config = dict(
    arch='caformer',
    model='multi-label image tagger',
    dataset='drawn branching plants',
    train_examples=72500,
    image_size=32,
    crop_scale_min=1,
    horizontal_flip=False,
    translate=0.06,
    rotation_deg=10,
    norm='layernorm',
    norm_position='pre',
    activation='gelu',
    head_dim=32,
    fused_qkv=True,
    qk_norm=True,
    layer_scale_init=1.0,
    parallel_block=False,
    moe='top_k',
    drop_path=0.15,
    num_experts=4,
    moe_every=1,
    expert_mlp_ratio=2,
    experts_per_token=1,
    shared_expert=False,
    patch_size=[2, 2],
    depths=[2, 5, 2],
    widths=[48, 96, 192],
    kernel_size=5,
    num_labels=16,
    residual_init='scaled_by_depth',
    optimizer='normuon',
    muon_scale='original',
    lr=0.014,
    momentum=0.95,
    nesterov=True,
    orthogonalizer='newton_schulz_5',
    adamw_lr_other_params=0.0018,
    grad_clip=1.0,
    ema_decay=0.995,
    steps=6000,
    batch_size=384,
    epochs=31.8,
    lr_schedule='cosine',
    final_lr_fraction=0.1,
    warmup_steps=1200,
    weight_decay=0.02,
    adamw_weight_decay_other_params=0.05,
)
Rows from block 2 of a small multi-label image tagger, named by matrix and row number. Rows with one number within an expert belong to one neuron, the router's apart. Each number is 500 + 50 x the weight over its row's rms, rounded and kept within 0 to 999. All counts start at 0. Numbers have three digits each. After the name is the row's rms in percent of the matrix's.
Before each expert's rows are labels from the 100 images, of 14848, where the router gives the expert most weight on average: "colour at peak" is the nearest of a few named colours to the mean colour under the peak. Only what is clearly more common there than usual is listed. The data: drawn branching plants. In brackets: how many of the 100, against the usual share in percent.
# router: router (model.blocks.2.mlp.router.weight, 4x96, trained with AdamW), inputs 0-95
# up: expert up (model.blocks.2.mlp.up, 4x192x96), inputs 0-95
# down: expert down (model.blocks.2.mlp.down, 4x96x192, transposed), outputs 0-95

# expert 3
colour at peak: grey (65 vs 29.9)
router.3 070:525518475462500559480563574641593592434518555476478634610501554540429511473518628545547437488489468529511554433461496501540498409436555503491493441491570476545513515553518446470447479457430476532424479522435479507529492479515530445484494483525613508443549508476532500562464508424516431506
up.0 107:521549491548567492510532481516427521528481440563510494500415539487619403568470522483502462481489508472400447482488576532522484526553517565483517509607481490497477538488407532547459454497530440499417451535521580438448482365508504493548483533379609494469484498571531544483611442551459421489
down.0 101:440438479389508475486431493509454463587530552559480561524574492536506535412553539499536510497457569595569544488526476412529483425487564454460427492493496430447567571493542462577540470537421549482546425573494548567450548483439487458482452444483488392535442556529433520478566555575455528495
up.1 096:459451509486571442476512425433514440509446509518415573458468539519490533492559445506517515502485511533525457498457539506423446487539580548450536434519495566437509481591509543569546515527438543583522451463576484525496480561468534427498446443554516562475440460464518547308442556576586479418
down.1 093:483526495564445461421525450499526526583398481469461539482524440505448585541476452479507608470407466381489472539477641505488618430545507472568500580476545452554531504502538497501484478538448459520530542431553543437543470555522583483455581496489426547510495522548556436513455411496478467468
up.2 098:447537436574523495456554587442396477450533484540455500404432561498573464469538592530434527539482551511496464478447556613463437498491599539552582562586482511561472547443519553411510485515499453456519385553540426530451453478458513524468502487479568463514522489532471553409469475510553444481
down.2 070:478608492486593494491470492425442550572515434564598489509490437460416477472461505479450528409571488563462523489549439626505454557540450426520524466469503426460434460612534516442414500547524475556440494542472534441472548550490531431513488448506452455535585563440514552482544543506479499583
up.3 096:479576489637553448551556523465406513556438548558430507539544426410514463503535525533544394530449504532546396468453495520469564467520487405484466513507500488514572512505517587485476484538420439439590590527514489411517550471437440449496528489556487475479540511600567459458486412508502521495
down.3 089:464451524438474427549498463494514424484530489521559495518467493538410483516442513591487532492483541509522499496540490465484382452451511462686539452557546510479456447417513486515435455476555509494460484493495438564475508484466576612490535615401500556483501529584502521560616466554435521458
up.4 100:581517481468510521522443510485498471587449579510510583465545538528498467409498470444532381590544492417416419502457517575558516585561419460448485472513562505469468537467437533515545436484553441559555452578453505484525490484475423514488477480529508555531521382484515497533470612376534500520
down.4 104:396533512515486469486421474518540482575492460475448517479480428550488538509402446585454429537480465590665470541532436487615502510541517536493573441553487616558505490540456438507483591429446483486522475521477518456521519445505451486544505461525480486463601455513403475528570483509546540435
up.5 089:455454479442481512570524536461539508528450500503448475491487570397460515530444514475545506501396501461519562502416429490452461580432429550469481517539546506559471530503344526471564465527528594496481461506413497619463463483561477597511485544571520464445460579541593488478626498513491507522
down.5 077:590494491551539488480471531554541476541624506490516442485508549526523486478539524495555474506553496455494505618568545487454428414507513502418528489451487462543540480530495412459518431489532444485511527450466557502466554545633510411401464398415576395551504504504510459527466571480544572405
up.6 096:465539541532540514480570541451543578452453533520533536434572464483514435405515479410481504423537534424484438528562449540501477501529483469514479503575541444554486473444470570494411508489496592542591422455554447540383474455495409464476459556504553488595570534603476469568448439463535514451
down.6 078:533477381434549484516530477499450562686515578574518378535504472486476436458507546461513489498506515559491496570514481438496506551385550488448524540554515505473468564502410502485430430512483572557500523531499537443503459449463546540456476432516460405460538485574484576497534455444528580515
up.7 102:521570565503474484535540518460425517473508454556478481445592501571462428525515484529454448469486539546453439488482443473518508426486530567561613467509465508463476470408542485501460446543538558487616547390495528514510359500554586470409565578570508463581531547459493504445517574455488488435
down.7 097:533585466555561499546498556515542489457452536462461501491591436492557418466567587422503538505516529464405492539398520532485492439494455435538468520524524499464452501437465572500568507392545516497537452562332453532487507502503500606548480501497364497469521570545440551494438547530520493506
up.8 091:615432542456493391496569467464428474503517568477478560462541473458486518477462450501529469538393439447445450409457542470523479440526504479482523477489588544550523569555472526541515492463563493467459377530546550540394577453501544538574439552633464486421478522507518517464508578510551518481
down.8 091:538558466432636499417509533472540596436389459447583467437533454512491530557569461472523463531520477512482490616510477495524545512474462446570433440467531631463428576460431520509578537526441450538450527492507495418527503459488487462484514496513601479508603521437504422507467494536523475500
up.9 107:511512471491507508527535511471484469454538567558467436501605570438592467432500462479481484462535468555432500429502432511522461681487482518469531491491564474439442529467503557527472453541471441507499508493464560484440496556576621506439531502539480360613379534494477462475469505527442536496
down.9 128:491546481491580468522472481537484471453428481549486461504416491427479502526522486531464544463490567513396571496582570419556459484547527450508532485450489457548478527522469490444441540572540469464471449431407498573478595523548473545520424506499520510533543431705501523556522605480536429466
up.10 111:490506542479492524460439507669457517440579560516580509487535459466531496445380474542496530572422539474490523613483523425461523569387475491405469573527467513585471525512437501536511442605489534500472545442488545531529468513454546437523502453446474519458543546485468459508513480430610489464
down.10 124:513442477522483477526427487461530484622506409490507548517546537557538511482433565523502443500585484504502543521534521410468453516574560524525505436537335599499501497546418508526479476452480505512453484437619467432486498593503554551411451436508541433482453497522521504536496520538412567595
up.11 099:517460485442516438521480603494518533506506573492444520520450515528509450635474510457479507450520479488482422490523512512569436485529553407381508560578557418474510579584448554489460530555541469540423394473500541486481568492567477445412455510515525378442501461508564565468566547526562518468
down.11 083:479472519528536562497558488540469537495473456483535534481536569560478455578454495422549516542385566500577554552412581402453404480473548458527562529501520506466502540501486506507559426474505529534581550533563480480441484419524551532543490369468468571555371494521505461509402423551457470496
up.12 098:522618595511536525458502549377525529542515492515505600511457509542560573497466462488464501558528478493426550540487496516424466527532491517478529571460471438546562469497525511453516523514447473469501453470460527534485503511442434507434413542536372475492407514471694412442462515461511516435
down.12 109:473520474591537514470437561528471415396447454487548513448522494434491577579366449515520550501520547424450500473472422575488490575482450519525524510563427563477446458583549541459428452478548487595496578481510541602560522488458539428471455506490606484543504466517502422487464433530506488540
up.13 097:476435501462579558441577489531538499522413539591544539488470448442488445570468539470521359536485519513463478417541577562530504526490561438465505463551609572416553541473496471579490466511489564515522390556519479470516507542466505515485478497557504438536442380541473491427582530458422530530
down.13 099:519501499553567450545407567454432496497563554493451430523473498606420478512389539497480467432508494559501505458442505415512501514439542487469461548463479456561494555552535435424535637478495414501549465507517586502437450492421534497498511498455482579456547602525578528443576495567463439518
up.14 091:497523519445542469496497512485529483529498551544527418451434477479557399546480447411457512535534529418463438453481412479526493441579463483457602500544491555532449574478493518541532463620475511611514445484521504537600554493556449489520438391496426454543491449486581396439454538548552550532
down.14 089:501481438474557543512529577465453446455533482522514467463504644451403451443539471492499439538454530511518521576589592420518505499539533573497480374514444492509448531518556465493437543464475546596566558416516488599503477484514578493446437468482446492521489506618507531414521524409483488502
up.15 098:492623548515554516432521424470477541443427498506560413487544533412512500518603534408448485462581582467576410497425504574546527511438484501538509495541423456538447550536463481628498556495466534490496514392494477538497497451491527494386409491562551538512463495567495454494472539479506551479
down.15 116:580480455532554423553485469466510450563487552473434414569442509515447475521420467441492552542498529554442403589530489482551587537569401457510449489438481496442458538499483494505488561422561540566558511562464516525526382545456513506563502428540394428543530455541548513495502460533569557562
up.16 117:508521627546470428539536505611598546539554563490495532481519431533492474526336601501505450597584502420498505459470504486532483479493450437461482541489539514504479448476459523425451494545572503543489448449477496585480430509436502550507504445499541497507510412567430437493461523476512531383
down.16 147:585538460547488535466572411488528454507458462492501497535494472478503597461567527605428494494427471461584472512496564563503499471504506520562487499601401457477479526602518551503618533425429508479429444489514531424410445476427486585519488437553562441557490588498557497460503434531460460488
up.17 099:474559556532423479436522545521609495509560486528468548508504475515556434488495521476515558448533473474402469546569600516448447556585492492516509464547440495491473478429541436569554505409490469486470493590532558575427529421472483447465438541594474498551493434468564405460423549477582439427
down.17 102:487428498497497582613457563510455436431436465416488493490503477507573481514463452485461495543512628462531542430421410509491390553485454513521452508509539489533407552685535538491462472531499546497597495503447470465547482520440503489492544482495559549459504390574506512534533472489553516514
up.18 096:566469457493411490420566493519543545502562535516438515373535480444461494380478542547497509529397450472487472475576500509554412561455584581453512499561493531479524437396553559571537520508536514546556498517491583452473490477407490488475423528526435536495460511457601418443523578505516498489
down.18 098:535508541509591490639434492521500483498387525535532486576486468480504509557458517559472568503504433543530435564437454483534354588459537482538557534567496415498476449544500449468498483542420448519479489595513517495530425437489534445467535481542517560455626429440502429496426468487477488527
up.19 092:543568489481381494597517552560511427534359554509543527488532461511444537433517505389548447413502509489579430421474484568532434537431476516465496437532489467472439542606483499516574523490543488539522471461526521452541426521518630484520458486514566562487431516502511561443538518451444476473
down.19 061:495570571528572569499545563469588431497545406512487491542408495492545449497452436456543437590513523524497518445480528534465545535474467602470441481546477477520501540491453533337399415549466535597459502498471516452515548510407474592497501502485434490427536427493529449525503496588504483548
up.20 103:551428575490522483516548551468585431428508513507542506504454487566519456561458466458599564517508490564603471504481482533566484490480460511523447481572555512441403435522507417515478428510508491465503422500526461522485523488548590442504397387507488472423596538570478532411477555550594564448
down.20 123:507515518436557560566474462574533511535483498384515522517533468486431550393514475472456486415486565529592502492476515411461518472524540530508512558488485596503413491511538581506516426559421523464489565574595417513526430588471464463486475573426482542525438461435567430559474467581433490506

# expert 2
colour at peak: brown (65 vs 24.3)
router.2 140:516498431454549447523522476523465472507458497489537392461513458492512403465485418421485624496493526483574425592565503531519573568590497423511527466495508491497513450521430591590534516504573512479522525523566442531492500461457526463525463416443372449577507608555537467504570507565495503457
up.0 104:522452504472482504521438540545431456504546566468523486432491524449537512527500472514429545484535577541498454392373551444555514483467576516494569441444532400531492509466575522473554560451586409441474444507513485567447570510441502550438551573539591517506453347502503483496504496540575542473
down.0 092:539466427522566420452533550572524446532454463523457419421524587510568503578464516460444507421509507350505576465508490534480476513452510465504443530548619531473526480559492515513513551422502473550484536535550524489553520485463467532526468540415563369539563491479420520435495498522514406594
up.1 101:517396551420478453532525523553505540430537486604440522536484477509517509520528551516624523516466551517491583492476473473605505442473508509504445436400505566415482622577489566501479491500421582534488436460433575456520460545452419541520474516494494462452380506541503473513456470443587471488
down.1 097:429555504520555484533449535422384487565458411527483496524537517545491550546443501466494458488533487492506562441445470607409547462497543564487456505362461501402542495580488522479530502448517458586507543507484456461467514510526486492443448454559557606435597490581469592556531499566514446464
up.2 093:417514408499516422506530546438477458495553505456503538433631442473494386512396465453524537466585446526531484516557579442544486509531571480522548430516479506481597474497554455463446565490478444514483476592524476500549450552423403484515454566577516519410512530533524492519482574455492560583
down.2 075:536478449518437532494502460471548583482491460566467450529543514480480419546549528590461533519572598604556510530505439465520436473473560510484515506479495505460492435519499601455465520570530499560514518466417577470461427637497543493488485465356417512486611511522491436493508479441418416482
up.3 099:482520605411496540409531568482449503486515459569443429431560463495530455532522614495549440449523460522511488461447525507534550487572512483530526585504454535509544447529504440554488434528488425548453517449558471542451471432500455415526555500420426630472526529458532470504621562523418532449
down.3 106:547512459542610479581520470463555463491522526402468536561433475463430553463511471514613420478542537514500549406538526491454505385501513580443528489416484477426475539544478566460479453455505562638480431518488426486522480549462465525427519576523573491458442519480578571465450520536512533467
up.4 108:481431573538532417540462446569536529454439557415516534435543505458574492487532476513473602422513449375547510501561509523429561435509542555528434493556477509405509455602516461581562454494525495465487457532535523472490521463445477475560506471544432497416589508486486463456510583428617481504
down.4 118:569457450425450479414491517580532455599593536481519454530591519526467548536447554490400477529520475537468489564390503528557452475498478466477496558573452519540513416421532471489410508504519457466436542512491541451471488589479553524488465514527459580622502577415527499506510442524383519536
up.5 092:560550518459509398465481449453450545451570616553501495550399493425507456584434512529520510483503520466464463551611506507471479480422527467497490493557625423521471470532473422527537514442522454455549456450429504613506500524548557471496594470580534466537434488516511465497535398419556488519
down.5 084:489449478594485590476485499475512491581461517440563543397525443514513499518506574454492511557497496415594570478443606506485517497521499464453548525595477513532465481454546516386547484491429416497516520556479530452524545432552479487576474491514481556423539437568473565386473487369479506574
up.6 098:504427551516557507555545562597458374433470584540545506360550505490454557463476469466504468531517568435438484490464495542534567512544518506413475542558478421432543464408548451438506414460498512451506468536525536628490509559467518451440558501584460526522502538537459469548504463497457493578
down.6 095:457491468467491507478434586563569424506434503510519481565455440595488446526475574557439478452495581474390462465496541543462538576585439490394525520543494486559452445557581559511459514438561475551551433537543474493501506505389578539435554491466548447449436504410512510518521581465544514501
up.7 103:527490552454503549530396423545382532464484482500418460405561497543539522494484435517440484543466465479452476518462475528604473531524495506502625517492497491508479489494452529580488629497523524550529442534543404587578456577496471591481450542620464464529541474494457435482441422547493479468
down.7 109:463535569539533483507514483515542422564452520402511573572432462398554505447473476515489401520445544536570528445496465575472446536556431515436601571566475523550466483465520438526492423504472408559438546481461501442497453462576460457539524533379522477569482562513508477526582488562586493520
up.8 096:463494569487492484478534621468414510444440591402525517538485376445530546533403554571492481591500490503516452521462472397502521487524438498465526522540469504514505478515469567551584457533482523581469392537547457489470553434548478426490550541482420522430590510518549527481425551564443536467
down.8 089:464579459527527520509471500518427545421495536498548481415454522549506489480489549417527579489497516326470570414542589462474510497447482515611565423493569439500561473489494592516459500534492566556477507477472488582444449588443441509510435526530539546501491512489511498431591486542582427470
up.9 099:502546405467534489539580532449498535507574469583507487469529467430478566578502502471531484558437490475511496467484553542460459560573534637526530473454497510386434543537444486540482528370487537496445469486538497545509492476526566588523430583463432458530499388406477520462543495429476562580
down.9 113:572368491497441512546522451522453580453477524464523503555534588523473600490472475487590482487532513498436467485551609503535459490542471455549521360532556578425496557458498486536471564574427505480523535513429456589495469483539529558535420567447493491516457514485495425553406435432446510470
up.10 101:556595468480565502489456493373532541530582485521488506614528532466492414466492481422549505446435489434453405588494503509455500464611497463537565472566406493406500532498531461504512501561467465557553500493468437485512484458451576523451525443576549453483496401492458542556525577551563437523
down.10 122:532483539453523503466443431466417565506440535529570504484519508433403594426458545529495560541470504556449505498499528446572561537482513417468543490502574486373442485532561487573478456492521607540501389450483526581476553566567437466492450505525426500450556472485485555434440481455565574550
up.11 107:538523492599538501584432481476505459480428468496470500453554498509555492548451427492568469490453563485508465586485556505441542408510501476576515457543503539484503569523477590458575444501480535528381509542457551562506468492451488465407385547535405490591461472546427440587519513569571475423
down.11 115:544509488473521442461456488489387507568424561481630438508499429460508444448410485505543638368547559496495544457516514455542481571462507466519528562540492423580522552499553570572506457514482430532502585482468497474552509550437518490480509487453578489523532532486566454480466441399535542463
up.12 106:523479546475550528478634542504439494559473474547478515453607424476390454573451482514482473429478470530438470532520434418474513465503560449450584505533562512519459442435561500425568432505504550511583603500555526519568551429476511415428515487480477470533585544485545486468451462506571426458
down.12 090:516443538532522488373496514469510494546511556498481495504469593576472568495499507506568503515549487505505394548467482442496461427517421502552538454475586522589497526494464519482525435489566639439558527460496538523336550601432491527516538473530498397437513458439587492518483532440453505535
up.13 095:518492451466474413578492565423557516523394619420578551466536468537579499426532541428516437477473412520461520490566591553509498546441507404480539507494513501404542494530542449455595638518497545446542416582516493502504496445512514551533429525554485468501480526486502464486492493424486523526
down.13 079:568561562565520514549562469469489531514448525497513452581484470480473502515461342573458496433517558402556588556426547480501520457480592594507614496486510490487507498464571503577482442512421523420503515424479466447531494490449521470508408432516490430483423555500511444460489513561489521596
up.14 098:569576467482513501490481531432449494575448484536474554508498377463440411540551427494481457536507495500557410525412462432553525476625580469432534475459465460432538483508560418491574481485538580478526522498564564443500544540408513510488553466474579395496529539537519521513489577475538601497
down.14 091:536562501575495508431480572497522519461511461503517455494534531542456411532462508554489523581511443533511415555418570510493564577494544473533389496517562519455418478493476449559472418498591430590550526509461453556525527534535436556488496507430473633530455430497417523477490373470525463570
up.15 103:513434503581437466479400509562520493479476502433493501434579472479591460356494482470538562508530458424592460494514501500420535502455451550538476490552500472427545412567534467567546543556562417484454544586469485537469465555493484517557511528501440542395527558567527480504451574480481422582
down.15 095:554492465494501497510519465516468529512474562496475486497550559541568471600560564539438496515521550480445451545448509463514440431494456479553489586515404509611546500498554430535428533468555502427449543501514553422456519490485526493626452486533398404577438517444491446507475349576464545506
up.16 091:469384520507505471502417459426465531490615515494438614536495614555440465522429470500541499373561517491586563531423500486456478481540568497451484513517502451464517478570564480578516569475533519490580476442511472456539520437493564439464486546529457469524538487378461452458471548488552553439
down.16 054:530431477463445553596410566450487396474460480542461477524570541542474547478455452464543469516504574498510553417468442510480626486484403429488469481463545479573545533498466549463446536500567395530525441537508562569545499564613457459460530466497421450448515493544515504505596581526500465460
up.17 102:473463436511468521526533470500526604415446505452497515518396459473478515535496426443455535474477544620516488498447516542434446478582480511498493493475446383480482498605604518553550497560474593497496494556453413363532533537552575511478527457491529455516552499498634439550451483534492505477
down.17 111:658590457456435511507535598544495447525533454554526491536568529509511473487531480554512530560485426460512456554558542514572532475446455470541502561482518498597469520546420470471425480393459452488476482535541534441481506464489442555474490500402460555485417477476455612470575553374510514485
up.18 098:485527474496450466470434503516455591534362466404546435450486453502573519465528410544612433536534491480523467523509503542563486508536375487409606457489511485456447487538556474437487438530521499508563470564463444589499533456473566550556472441545528525616471524506568454503478528531489572502
down.18 113:512538493476612479448574486544495484536444563563482563526555498551515496599458531508552513485450496508579494441329532483465526427512534522546495554497460484549497489474491449546513508457540455397460608457494477376508419510440435520495480406446515513539506546489473570450630455484535515528
up.19 090:394449508453482465531455459486458582487488511470525589476483498511471475478453525515558485484478533478566359480446560443524565461506549423446578486528593517411525523587464477407551447542458524522591501499476547443542495472532510571479494483571538517491424480447493483594470508403620532586
down.19 090:545515422513583569455513519541521466504490436475533469547593499432581471513575460498550554607448603454498486523516516543520529471403553579444538513512510409593502478419461538566391553508525498451478508521450483472433493493474393486523583445551445393466464500605481490498524504490476452502
up.20 098:567597464506464442469475370583537518404511461424464557414543552452525512453486493490450449577505514444592448540504505501530521553508455482525537571492462482374523529527514489511631556504543481563518521396517457496576470518557507498415409556493487444481499438477475505502522516596558480454
down.20 109:440436514506531494442438561584513570502532433548539537598450415482551491492544461498495623478417507447519556511472503421445461566408444461478490498594570498625423512447556553547513475543516501484498451509500517528436543442458508502511516462538520497544430557533465400475556439387485533532

# expert 0
colour at peak: grey (62 vs 29.9)
router.0 105:477590514570455503455512473419519467563527485579480518483537542520498564564481558560465444509574488417383564455551528506481421532491454589501527550451522570399492529512547460466506442484457429562517466483476545513489487571523485520513428597467586545420464462501431616459437490522556575561
up.0 102:584576510420575386472411487493469493505493431496440556527538427484546468557476499448495439536557536501527556467552556587431468467459506519461390587544584497496478497439502526571384524483527512476595527552431452510443507485546471466574489506602552515511531497372532523498499517432497499507
down.0 097:553447547491440513467558453415513429399585573507541438492428519572569479543428506545513500504562474394563434490503510467509412551472473507519492509571546432484574552497497431468493550521531542459545516537550495529508491498445533582496529444384571509610482557463423461481428396473494518543
up.1 107:530588475507400503391528509503432566557542547563539493517587422505555444503619536464497593445506499508559512414434508456493553514481552455481527471404487454468532445554395473473502604457469516547512449546538575497523506464600500491403486514541523499516504487471507415471504450475545395490
down.1 104:482485482581497589542432488574521375459533514550469543557572508462451555514424473513532438463575429551490598550538440522515543444463544527504443581493603450484573410481442531493415422475534574467533512397501503534474444498436487512463532573533468543449483497521553460483485576569500472438
up.2 102:504489431538549512429521453525542565618468542488435411446506536425481484507505477421540481594429656470524501426417432481483428566383564486517497461505517597491529499588510537457525508477513514474492467430417490501509548471467502460509434572475513560465473578490463559474506575534524539548
down.2 107:463598519629490584588513555412563437479522500437467498484510547473449492487485504459447543511527497550461552503461609443447472426537423456349449454419508481567572487492531484498507444474533538496495503547511489548366478524497540551523480505534437499473560506468471507499539532446554624530
up.3 105:417456536528479509384535443472352475491482486543506487461455474475483505604506475470467473538459536514418451539539477553536528484617430518528596517501557492470469479439519548520562562538572534454511448486540420594553469520525440624457404494547455530521512530484526547378471502528547490479
down.3 122:546482474487472395541490543540449420432519498455518427662496516524657481535471486523483466467496605547531555495521503517606548479460493545568532528385473446492552508466487524478404501469451473504565520441449548494573481473487554433437507519524544475422432477534510446493555535501502435568
up.4 096:543506474506499461458520458432452430448528564481514519551473483455418469572399499516571500581427601483542519574513593439497494443488502486537539540508491371517442469457501519545413514556572510487475450500481501463435488444554491541527456547600431475511588594457480507449493599522573523598
down.4 069:502544498502516452486454556510471515631527419523517544455446440538501540595556516447470485516457469549558528557501480507534491582539467459414487520502502471407469475538441462504550509489424550423494399443439462457543524455611540465573611567522609539465499419548524490522495473444582414489
up.5 107:581455476476543549576433557395485491487492496411521496457571440577520435578500434544509496455534516485514562525452469652490431478496480485458557461569532477471530532425459497556545534484418478509501516488461483503547503494558500512598449500560447470435421513591440499416487537412483547612
down.5 121:437564445495512454492490525509497470551480455408474549523404540499547561392591493509563506464546444411459475599517515444476431539543583467541473545587565566504489487505481561514482449482490502465449473491534493578464462493487522495551529490477479451392464563461611418580539536564535369508
up.6 100:438445567472502480505562453451438467546495485546460498455454456455575496558465417480493512528486511516373481424533400420542583493570490469470532442453491522499473500469593624511495553610535584486536449592505454546438496435516509516532412578512528518578528570477491470516544488528492589439
down.6 118:524508426511556547502511449520492461479557507514478419486551549468528521560497476519517410519488483460561488454435520505526602485577391640530514514511428479506571518489458516615501531550416495452414438463410545541576438483448547417428515444553471571503491485575525505412507470560525454571
up.7 104:536511482497439552489501517485446485459556432505397472455485506633516481526510636468528468426392569480525555521476432454466481501505414536459445532458521561559482534487485462543578572472521553546495477502370511475500564562538503554488447448489583471525475466518624505531515543494390502424
down.7 085:460488518589499484589501383481415397590461516540486484559526495442520445527504469429575543602533498467503389536485488519498503460497529468554583465536492445469383393548489475527467466543484511444520580502571479500457490460529430532487497592522502495597451502464541525518462498553451538618
up.8 097:526542508451549519523499473549478485542539461537498515491535592460563453563469525377456406498445645539399488523437497582462449512514630546491384551513436505501504527457539541445491431557496522521475409529459488469444468478497466494629451565516398469489497519516559518508529459468520518536
down.8 094:505552441603574527627492526355531483415481507437443445583476476534516504494512450517504545462524550547622440509460551504459465528530438510496498472469524598580526493450581530524563494523427457471579545476528565532441465466468443484426425456556480490483488529481389536494536466558466481482
up.9 114:436556434575452492477434565584587482573572556433450519522548522464500530511520532438523477471588569493541485489448379519486479461618540469480520520469628406435454518479422567421477491527479423536485421521486475457517491439573478485427477548463489488486581548467575531500518502472483556470
down.9 101:469469504503551503493585389474499458532511518524536475495432500543498490487398503500452547614443419439558408451459609441544520554522534456569557544503564533543530497539500458468481544438440491417542527532443458586443523591473540549439623495522509523448528460509425407554507465433514501529
up.10 103:498509532470493496535499456523404549437558480503447477479523537526544449553453530510555591494518517501523532566445539549514554446474494556387481420581493544527522469440580407489533591594390486510433533522488519451572550420580471505578439430420447546420530406442484527460446467481519514490
down.10 111:517458529546566483432463468507507431491590463472466482518394546453429544564473547566477553549462416488495516449584476470461500480551526486551536433467454546535527559453441533414469510459440546462498483543516586431495600596398468459425534580474552461534504540415569556541537458562461544555
up.11 099:528450510478464496464426436502515604566481500497426530536523447509459481511488475502456501569427425514599526570452530542451547530465482449619499549463452440547566496517469479529551537506479569451543387521541484472490518485609443453551497533491532477483453433453508490444387647513617494479
down.11 091:503565506485552443620509464545536501451565483484615572452452438546481435554496593486452427419503528541449498519453470501508446403439453527520536480506454515538484546514412513451415454498462462558486563500510512534515503540493523465478636450545511441489506446542492453543421580480595469615
up.12 105:578556438443445522569550611549426532557484494512399560512532517384601512536407493426504545469476570355507529592484495454462441450480496505536568508568519468567465543474573544526433531431549396466438513490540509479536528502480502522528517463460469509466468557480495526463441556510517463533
down.12 084:450547446555558554556546573518541388530477526505533482517414542529544571445543373424503565487517521511536558475514529427508516463473471499532521466452499484484516512554447488503561419471500567424468480520560582475514498496472456543618603460491511399554476509424529399492528543539370462507
up.13 092:562478539431419550538452542475525483496448409517447540473440481525534431536462551585486597555540539435483531491464456530491462500496453489509506521431523372525560476497490552493547521469527558540404537467451436500516440556494500512505499459511362537527556538543484510524680464443538418432
down.13 074:498504521553608495452480504512511537578557492487537457545518409458415507582467483508572432539383500462492481628537522503540488461450490474447457577488438525371451464448484562563504509539481517430547559454626467462543532489480541458526460580517449538494482548443492505449415555488511549413
up.14 100:549460446511429451427557500574459451431507490554494551532579627411443453522539577498447468547470433503531557552540475511536456541526492509470439539438404548494461589515537562526415464458455512539465480520496440512516520505500558440523436537539582516538444563517507463397562470514398517399
down.14 124:482510561493520468582589489415493476514443556499450544507558411556532484499520511447502481471515461477521513569441532581439492414576533554520495487439522507425505369483530480573529474630468468465561513498412481495535464594541425473606489496490496441532509577529459433461440422558550565446
up.15 110:566531391460496389580467581515494481491426521563483568507520437455524486422435441476552524459532467456521516588511501540549442512494484594522565486386580517476530540552549517515496548439548466504527562508525394518505414526482513525517579548546482532549409567468488486382480460487474569433
down.15 134:515518434495486527458518488454437393414420501446519495447515511541479492594502500576464414384577478554556514497528454487485428508505545467529556497561566552562491573591447492500535527493564557515532550515534459475481604493450470556550522452518466504558500540417388474481587446568433437424
up.16 098:505507453588516461508499528497603493533535548480504422436503471413544541387522474535506366493473513428472411522469468501538511535553611469499439513535457469528533504516457490571630502605481475535573366563499560488463485557507518513472477564489449509525509395483485454591487543501552509475
down.16 101:585497526512506576564534434470466567481527452594443542463569377588520422504465503517503530555486536462390469490473574477422503532527482570462558581506519449431476475529483474494493522515392492508417504475497511524492468531589483382503581473484521489526527537595413413524541560571457530483
up.17 092:612477508492496524488512508492549556494449521532474578420547449417534508567486470502584466506414531381529480501558556484424534459601641481502446458558414412436505463487439472448554421533420492552469554517557499538497500478539535519542387495508562486494549458541503494452563463567490545484
down.17 090:474522461489516434430501463547532485533479374454554498486503523499490588532463532456461463556529621427519461492503547472466527524463447586493594528473444571491541512518461535524483563436407463506618418459477376570476457557552466486527515550507474459482511495559499386458556464528564605511
up.18 103:438531445550478459588509590518562471493516559477484463459521533509486535438518473516552516365465507516501503464454496622504555484519550492478500491519447337612444512475493507515604493543537455611537455465529438483511571462456570495521499528432518494522508499556501508386585455418431465495
down.18 087:574416520440460464482510548485620627438516487442513497486504531513551462425417498473547480600497511467527432453384616496532548379529512520452566558566539520448521527458522493586468549448446528537455493487476520558531591509447492480476607475500496480468470509492382471485479489455505504488
up.19 091:571587491529446415433460509540487589544444609501412550462515444352599537557452576558454499489522508405439447498537538449472525504520473567464527432513497446464409497510470474560539533404549534533528490572513552511512504575534573466527546480487401490531440494494503442492510469498537531464
down.19 078:443461489520468521562515453523526511619454606529398469462545457464428553462471460515551413550513497484525467503501506531504415574511473549635536607507620441426557462514498497513485436532462443542503439454548439551623496513538515510545486521516431523513553444487431503410494487527458547524
up.20 096:551511507517521534462472393510458545506483507462548396452514410465561491523495501541521434536516566505453421482493401539548441564358488575501523527515615447539514546457635471562453494520452515449552458518439467501478500550459506430532409477566503540515450515490455531561433540520579582521
down.20 113:437519532564504473574519555451460474571479637491448488516519549480435488421509519503538508444513453440470526544430523518388512467459444476438536468458525524500440501516423510512550583469409523515486521521532428573588427563536487544398572508491596532510497548495541389509510491528378524571